A small image captioner, trained from scratch.
Model: 12.7M parameters, 48-pixel images, encoder norm batchnorm, encoder activation relu, encoder depths [3, 6, 6], encoder widths [96, 144, 208], decoder width 384, decoder layers 6, decoder activation quick_gelu.
Training: soap at rate 0.0023, batches of 256.
Data: trained on rendered rooms with furniture, 72500 training examples.
Rows from block 3 of the text decoder, named by matrix and row number. Rows with one number belong to one attention dimension. Each number is 128 + 24 x the weight over its row's rms, rounded and kept within 0 to 255. All counts start at 0. After the name is the row's rms in percent of the matrix's.
# v: cross-attention value (decoder.blocks.3.cross_attn.v.weight, 384x208), inputs 70-139
# proj: cross-attention output (decoder.blocks.3.cross_attn.proj.weight, 384x384, transposed), outputs 77-153
v.323 106 [144  94 104 156  79 155  81 105 138 125 120 133 135 125 103 160 126 101 117 105 126 110  93 156 136 101 123 141 130 137 128 134 130 137 122 134 214 132 125 101 152 111 102 124 123  89 143 125 165 135 165 126 108 108 155 151 141 121 112 141 115  96 138 124 105  93 120 112 121 155]
proj.323 104 [130 141 101 119 114  89 104 126  99 136 173 179 109 103  87 110 109 150 139 162 135 122  96 134 137 122 142  82 137 116 155 140  97  94 150 178 173  95 121 108 164  93 161 132  97 111 106 103 107 145 117 111 144 154 147 138 138 142  97 167 172 119 134 161 107 139 127 123 140 116 140 149 127 138 118 114 107]
v.324 108 [ 48 148 163 127 150 132 116 160 107 156 151 117 149 149 139 106 119 109 121 130  85 133  86 117 103 140 124 190 156 140 127 105 154 116 132 144  86 133 153 123  95 132 109 160 151 123 130 106 102 143 158 103 141  54 161 118  85  77 120 115  87 105 124 198 140 129 145 129 116 163]
proj.324 105 [122 118 112 135 132 128 141 141 114 126 115 114 155 147 126 137 116 120 156 139 125 126 134 128 118 110 162 107 122 140 146 110 136 110 158 100 102 126  84 153 114  93 162  97 124 142 139 133  72 136 141 122 106 132 160 150 148 147 142 146 168 101 161 136 159 129 157 125 136 122  91 159 152 132 135 171 146]
v.325 102 [115 119 102 129 136 175 144 129 134 113 119 107 168 143 142 119 129 159 132  81 120 145 141 150 187 185 144 111 138 125  84 136 136 156 120 108 151 133 123 125  96 137  89  99 130 181 111 122 126 156 158 113  85 109 127 171  92 146 161 198 117 101 117 165 132 132 165 107 124 138]
proj.325 104 [ 93 158 165 108 110 154 128 128 151 140 116  93 150 103 134 149 137  97 148 106 149 163 128 125 110 144 119 125 161 102 183 125 148 112 108 131 179 125 112 174 139 122 164 149 138 161 139 129 116 118 152 103 143 115 132 115 131 120 104 146 104 131 110 144 158 150 110 115 152 137  98 131 128  98 167 159 100]
v.326 089 [149  80 115  89  95 164 112  93 145 150 139 179 147  98 104 143 144 118 142 128 145 141 145 138  87 154 157 102 145  86 146 134 102  91 140 162 145 111 149 125 136 105 130 107 120  74 129 119 123  89 172 110 163 139 104 128 132 142 114  85 103 147 122 113 119 114 153  93 117 152]
proj.326 093 [129 135 102 101 130 139 111 124 128 139 101 177 122  98 113 120 136 155 111 150 170 138 130  84 123 134 143 121 137 125 129 140 149 158  70 131 117  89 145 146  94 124 114 134 155 112 111 154 145 113  97 133 144 149  86 144 147 130  98 123 122 123  89 124 132 117 115 127 118 150 144 105 115 188 109 198 145]
v.327 105 [123 165 107 117 157  97 138 141 127 157 173 122 118 129 100 190 131 134 158 115 138 118 123  99 129 107 154 111 133 138 113 151 129 100 119 150 141 118 105 158 100 121 116 116 147 155 113 137 127 143 147 129 104 137  89 115 190 146 188  91 187 140 158 108 106 120 108 164 117  99]
proj.327 104 [108 102 105 125 118 130 163 106 119 126 132 121 108  90 129 160 174 115 107 134 116 124  87 132 125 124 149 158 117 118 102 153  98 114 125 157 136 160 127 174 173 147 114 148 157 136 134 111 154 113 132 134 127 139 176 149 162  83  88  85 148 112 139 109 129 147 100 165 123 123 143 134 117 189 124 127 138]
v.328 090 [134 110 115 141 156 140 131 123 109 154 143 127 111 155 152 114  97 109 113  54 149 140  98  99  92 133 117 147 167  94 122  90 134 144 112 153 116 116 114 138 109 120 130 167 158 143  93 125 115  99 148  55  78 126 126 141 107 135 115 142 107 156 158  90 109 132 129 138  90 112]
proj.328 100 [138 118 125 121 134 109 109  97  99 108  83 109 124 106 139 141  78 147 147 145 165 141 146 159  85 170 188 104 124 118 131 106 129 128 117 129 114 115 153 123  99 102 131 110 115 144 174 151 106 129 140 101 123 122  93 110  92 120  95 167 153 115 111 105 171 104 132  92 128 118 105 156 155 116 120 123 136]
v.329 096 [123 141  79 102 148 134 149 115 135 111 130 134 151 151 118 116 135 102 148 124 103 124 163 148 164 120  90 121 177  96 106 153 162 115 108  89 108 132  87 145 141 135 154 145 176  95 137 116 100 103 101 141 162 127 135 129 148  99  83 142 170  80 107 178 115 122 119 130 117 110]
proj.329 100 [133 169 144 150 155 128 143 154 135 167  91 143 187 126 127 162 135 153 147 104 111 127 118 123 121  99 159 148  96  95 129 163  93 175 128 140  90  93 133  94  74  98 123 132 171 138  93 130 125 135 137 145  91 132 154 144 125 104 164 142  86 118  89 100 163 119 122 127 127 120 141 102 119 107 131  96 139]
v.330 108 [127 112 118 154  66 143 154 137  94 139 156 136 138 147 144 140 113 131 136  86 121 135 144 150 101 101 139 121 112  98 119 148 132 135 135 116 114 143 130 115 183 178 114 144 107 148 133 119 116 154 164 154 127 137 143 152  76 139 135 165 136 133 129 167 105 106 118 120 107 155]
proj.330 107 [133 122 157 155 138  98 148 127 127  88 147 138 138  95 105 104  93 114 158 133 105 146 120 137 129 123 124 129 118 141 136 144 132 148 116 127 130 142 172 160  85 126 114 165  93 140 137 106 102 116 123 160 128 107 140 157  97 114 148 143 147 184 144 105 154 132 127 111  94 107  64 121 120 117 122  99 114]
v.331 088 [172 143 128 154  86 127 119 134 118 134 151 163 105 116 158 160 140 127 107  86  84 150 108 105 134 125 154 151 152 119 121 133 114 148 139 117 136 119 133 112 174 131 144 112 107 110 137 126 135 117 140  72 129 122 101  80 157 156 114 158 128 174 124 102 108 136 112 118 106 109]
proj.331 096 [140 134 139  95 138 124 101 133 132 127 138 109 111 128 145 137 145 121 171  77 110 159 103 149 110 120 142 126 131 104  96 143 145 139 146 153 144 107 124 104 115 134 133 131 130 171 129 183 134 168 107 102 149 103 150 100 155 100 135 109  96 129 100 182 119 126 122 118 106 106 126 123 130 122 129 101 102]
v.332 097 [113 107 124 148 133 113 111 115 165  95 118 129 117 128 124 128 182 111 142 137 151 139 107  86 164 122 157 122 153 137 141 129 142 101 112 132  95 108 133 124 140 148 117 160 148 115 132 110 104 102 109 139 161 102 124 119 114  99 159 115 162 157 154 152 131 135 143 171 148 140]
proj.332 110 [148 170 132 150 142 169 127 114 129 113 120 130 115 130 161 151 124 163  57  99 152  91 141 123 133  90 148 141 159 153 138 122 136 151  58  89 122 139 117 119 135 141 123 143 117  99 144 111 142  77 124  99 144 166 109 127 117  81 144 109 131 124 162 140 160 106 118  96 137 137 125 178 127 122 167 151 182]
v.333 099 [123 119 117 129 116 145  64 120 106 150  87 178 122 122 130 126  88 104 110 134 110 112 164 122 107 123 113 119 143 122 159 152 112 109  91 117 111 128 129 113 149  78 146 160 123 126 108 116 164 163  76 125 135 126  88 146 125 135  90 100 110 120 118 119 139 152 132 107 164 105]
proj.333 110 [178 128 131 122 147 128 123 122 126  92 150 123 139 121  84 123 113 162 115  94  97  97 149 168 118 137 105 111 112 121 117 166  90 152 139 131 122 149 106 101  93 107 158 137 140  89 172 134 123 116 118 116 174 133 147  73 115 133 143 124  79 104 179 118 104 129 120 141 114 137 136 122 109 125 145 117 150]
v.334 100 [120 163  86 192 143 119 142  89 133 180 150 113 108 123 168 134 156 126 121 132 130 133 142  96 148 144 165 126 127 165 167 136 129 144 137 115  90 130 136 126 170 132 130 109 108 101 130 128  93 125 110 152  78 137 144 131 137 128 149 145 123 109 120 115 115 154 124  97 129 169]
proj.334 108 [125 107  82 132 128 133 144 143 126 150 143 141 181 124 171 122 130 112 113 117 105  88 161 142 117 154 170 149 123 177 130 145 170 163  50 101 171 123 121 119 155 141 104 144 146 130  91 109 160 138  77 125 105 106 145 160 111 118 105 167  93 194 160 165 125  87 138 115 149 113 122  95 137 127 140 120 141]
v.335 089 [150 146  68 127 103 101 136 140 130 117 128 130 172 143 105 127 116 133 173 142 112 135 120 134 123 140 120 158 142 130 125 151 119 145 148 108 110 140 105 137 120 155 118 111 133 132 107  81 147 108 120 147 140 117 149 119 205 101 156 119 115 180 138 140 155 125  95 145 133 137]
proj.335 096 [113  99  95 165 186 169 126  99 157 109 110 108 151 162 127 113 103 156 144 148 155 163  89 103 121 140 116 103 138 114 127 110 140 149 105 132 182 145 103 175 207  97  99 111 154 157 121 156 110 133 111 167 158 156 154 123 158 124 102 145 164 145 116 126 112 142 153 133 176 108 123 109 151 138 115 158 107]
v.336 102 [129 118 155 129 158 127  98 166 111 164 129 123 120 121 143 117 146 124 146 155 100 112 101 141  98 106 180 103 155 114 159 142 123 126 146 127 135 130 137 122 119 112 113 165  93 168 147  90  77 146 150 100 120 160 109 110 141 171  62 127 116 143 109 109 118 102 154 121 115 139]
proj.336 103 [122 116 109  99 134 181 124 118 105 115 169 125 140 130 128 111 103 152 140 112 132 134 135 169 130 147  89 114 150 128 116 135 164 135 108 133 139 151 120 142 102 173 105 143 141 138  85 112 163 136 137 148  92 111 110 134 176 130  66 100 137 128 170 104 102 117 134 132 116  97 177 118 141 113  84 108 129]
v.337 106 [128 148 119 122 115 137 104 112 104 113 104 157  60 148 131 123 171 143 169 166  87 161 120 100 132 163 122 131 128 102 123 117 126 139 106 128 119 136 124 169  92 148 143 183 166 127 135 132 137 116 134 111 141 187 150 149 132 144 128  99 126 130 120 110 142 130 179 155 134 114]
proj.337 112 [ 98 165 138 130 119 135 105 126 130 117 155 144 118 110  86 124 107 126 121 112 115 103 131 146 121 107 139 149 103 112 163 160 151 146 104 135 113 160 158 118 115 100  93  98  77 115 193 152 132 126 131 103 151 159 145 102 123 151 148 118 115 100 130 154 125 158 129  92  91 107 156 113 165 117 129  93 140]
v.338 100 [138 149  88 118 110  84 118 100 129 167 160  93 143 155 120 125  94 105 122 140 118 119 137 120 109 172 136 112 121 123 114 162 138 122 138 142 126 137  84  96 132 107  84 117 101 131 148 205 142 131 130 129 181 125 134 136 139  73 117 122 123 125 149 103 133 119 153 157 127 126]
proj.338 105 [147 147 126  97 101 179 103  89 186 147 112 137 107 166 121 139 171 152  91 146 108 153 132 104 118 113 130 139 150 110 143 127 152  87 106 103  97 131 142 185 138 150 111 126 110 144  92 111 136 132 117 155 159 140 142 107 122 122 119  82 163 136  95 138 114 121 120 149 166 116 106 116 112 101 152 101 122]
v.339 095 [103 109 114 142 138 158 133 130 131 140 173  64 107 140 103 136 141 127 114  96 159 113 109  82 134 138 129 169 103 102 103 125  96  96 159 144 110 164 143 165 146 148 174 147 159 135  94 122 118 146 133 126 134 146 132 116  99 179 110 119 126 113 125 133 119 136 124 162 106 171]
proj.339 103 [141 121 160 112 177 106 143 155  74 160 118 129 108 120 110 124 156 102 103 120 168 110 137  89  71 121 127 147 181 101 157 116 160 114 124 153 179  96 108 136 129 182 119 113 105 145 166 111 116 153 130 118 105 100 117 127 121 125 158 141 120 135 108 155 157 104 145 110 110 151 147 152 182 139 117 164 148]
v.340 095 [108 147 127 121 118 111 128 109 136 108  71 115 111 121 122 117 159 109 127 167 126 136 155 145 115 138 135 120  57 120 157 131 124 140 164 142 163 116 151 152 151 121 149 150 166 120  99 174 155 105 111 157 114 105 178 149  91 156 155 176 116 113 150 135 142 126 143 122 110 100]
proj.340 104 [122  99 159 106 142 127 118 109 112 135 151 146 124  81  86 123 133 107 144 127 126 155 113 133 163 147 140 141 123 143 151 157 145  61  92 123  40 147 127 120 158 124 127 124 106 121  75 112 144 132 117 144 107 115 138 147 113 178  83 118 161  95 142 127 149 174 108 111 179 132 101 141 135 139 212 149 123]
v.341 096 [128 115 134 160 119  95 135 154 152 152 125  99 128 116 138  98 109 137 147 145 110 149 132 168 134  80  96 124 164 117 121 133  90 133 141 149 126 100 128 140 141 109 123 131 166 142 114  96 114 124 139 142 103 128  82 139 136 134 135 140 136 150  91 148 122  99 143 101 100 134]
proj.341 098 [110 119 124 114  63 117  79 148 107  98  86 126 115  96 165 134 100 119  91 147 145 124 110 145 106 132 141 126 155 103 132 112 140 117 120 149 136 133 132  91 131 140 145 115 133 129 119  93 130 131  83 114 144 134  98 136 162  82  96 147 125 130 150 154 147 144 117 130  89 141 145  98 115  76 110 123 144]
v.342 093 [123 128 156 118  92 110 121  81 153 102 115 141  95 150 128 120 138 119 115 114 125 131 111 123  88  82 136 136 109 145 164  95 177 153 128 164 118 112 108 126 149 148 117 116 144  79 123 140 139 104 103 127 122 117  92 122 107 126 151  95 156 123 174 118 153 127 117 145 111 108]
proj.342 102 [111 105 124 168 125 147  93 120 148  91 113  96 108 141 120 134 110 114  80 118 112 112 150 205 156 131 114 104 119  98 109  82 128 136  73 146 129  99 131 117 119 129 135 117 106 167 102 176  97 147 107 152 157  79 115 168 136  83 144 102 150 135 126 105 134  92 112  96 111 102 108 132 149 156  97 108 128]
v.343 095 [108 107 117 161 108 100 162 103  96  67 126 145 149 126 144 143 109 143 121 106 105 146 136 107 123  80 113 127 126 108  97 121  94 142 133 144 140  97 134 104  97 115 141 115 135 120 118 114 110 138 108  89 144 133 116 120 170 139 131 195 131 119 149 153 155 159 118 140 108 151]
proj.343 098 [140 124 124 136 135  88 154 130 115 167 151 107 135 100 142 101 112 148 136  93 120 117 159 149 117 124 111 155 119 157 163 110 101 121  93  79  96 162 116 151 169 166 170 155 115 124 147 147  98 161 124 108 117 122 139 155 132 144 142  96 122 128 139  86 169 123 148 152 161 155 113 146 117 140 130 122 115]